python train.py --dataset="rendered roads seen from a driver's seat, with toy cars, trees and houses" --crop_scale_min=1 --translate=0.06 --encoder_activation="relu" --encoder_widths=[64, 128, 256] --decoder_activation="silu" --decoder_weight_standardization=false --decoder_attention=false --residual_init="none" --eps=1e-10 --epochs=18.2 --warmup_steps=200
Rows from block 4 of the decoder of a small segmentation model, named by matrix and row number. Rows with one number belong to one channel. Each number is 128 + 24 x the weight over its row's rms, rounded and kept within 0 to 255. All counts start at 0. Numbers have three digits each.
Before each channel's rows are labels from the 100 images, of 14848, where the channel reaches its highest value: "top examples" is what is common among them. Only what is clearly more common there than usual is listed. The data: rendered roads seen from a driver's seat, with toy cars, trees and houses. In brackets: how many of the 100, against the usual share in percent.
# convs0: first 3x3 conv (decoder.decb.1.0.convs.0.weight, 96x96x3x3, each kernel summed), inputs 0-95
# convs1: second 3x3 conv (decoder.decb.1.0.convs.1.weight, 96x96x3x3, transposed, each kernel summed), outputs 0-95

top examples: bends right (94 vs 33.1)
convs0.39:128112136091153084177138108128135146147121129165154119147156117099150108111119118115119088147097171134110053136119122150151097109074137121102120118137085125137114144116170119142101120163148139150136157124141161157151166119133136120139118140098093091124112082116153132163124182130116119135
convs1.39:146138135116117175123115133117116104149137132114107129129084152154109109134147178122119141121135136138112157162156163127117141104159110110147127140153125108105124118150070099127102139118110153103191127145077090113120116116142088108079114080161107166146136135157137107143162090079104130129

top examples: truck (100 vs 54.9)
convs0.18:113133145111120146120149146179143117103148124112121109112136143106111101128056104140110129093120120049157092120058118117133103139103148126151152115143125120130107121150102122126119168120119110126100128113140094132116098117102103093124124114070139100102112127134136088160116129104149140076
convs1.18:149128096129130149119122121125116126159108156081125104121132135138150173111072159144162126118079147075130161130108106122149145112067149101122172122129109127122127133107158146114141126122113142146140112108146088153140093115108142148134065121092133194116139127110106131137133133097138090160

top examples: bends right (78 vs 33.1); vehicles: zero (40 vs 12.5)
convs0.66:090138074114153123112138121131133128162141102159120172155137126114138098100094128141097107130110140071148157120111128115121101131164155092129147157106086106110144112130107104143109134130106139114096106118129114104141112093158146120143089151159070116194181150147134116156129136097136133125
convs1.66:117114111131114128128096117121159102098166154111077110134119150114083146124176141125140151121139107068075159119121095155110139143114115185128118096163111119178101144177141139112107171142166142137152111087103119168122116123118123148142103118108142158116115129146174130118129129136112125141

top examples: bends left (64 vs 34); line: no line (57 vs 24.8)
convs0.67:134147097086146120094148138074133148133096084136137099156088072111116099107123088116110123121131145078117071095149163179145150136105138125102156123115118123121120085141147124118156131127104130092129139097140140111161131144118129151104097107151133110141159107102165161118139128122152162118
convs1.67:126110184156115138127124095159118087134123159129124141101104150103126099110101185128135137115127130130170162121091114098108105127138147151115070144138136128116175154108095165109123143134138097144129149151075089149066110103100121107138152136119149150133144134145101089095160119137115122121

top examples: truck (92 vs 54.9)
convs0.70:135159158152114093153141095136149166098162152151125131131122160131113146141133116117150132148081120075177138123153162123119132182109159142167145159146150130130125144109139120081170127097110147128114137129146112092127142143121122090139085119091147120159151091135068111151154129090127136121
convs1.70:119089071161111127138132155144081130135098112136138146131168104095144120102158170152134144122158136139131152109088117130143138096133111079143131108111117072117099144115125122154096136134143130158122093097113134131111109109125120152105150149176134171105093128071120168117123160151102104147

top examples: bends left (77 vs 34)
convs0.0:103128153108105117105128164097122121096122136141091105111122119114107125134143107175095104136102147099114142102121174143103117180055140141148148126118061134105118111084132133072104101123117087136094090100153164127143138129167150101131096121100120124125117107122115121140123115123124126101
convs1.0:124114114120133132149147119171137129169114120111159109164106082139110104142157116124202148146143114133141117131114113136100106078153125161105149136196157156133110086153097148167118136141122130129115140176139114165092123107140087120139166139145134140129124132180154106108145114127137139161

top examples: dog (61 vs 27.5)
convs0.92:139132125157110126132118137123167094166131112111142125086125154123118144136139159132093100117115082129131141094127078127177104121159143094127120123122146107098147126124112093113130186122120121135117115084124174128097157092093114139159136119155116162102142114125085158129104114098168083180
convs1.92:151131131107111142141130153084119150115129135123176098114123114133122137114131078126159150108138150105140130144127194124082145111115130154111098141136086094136119117120168159155128114084132125087134128121117103153115118152117152108128114087113126051158159109105100135160112141147105158078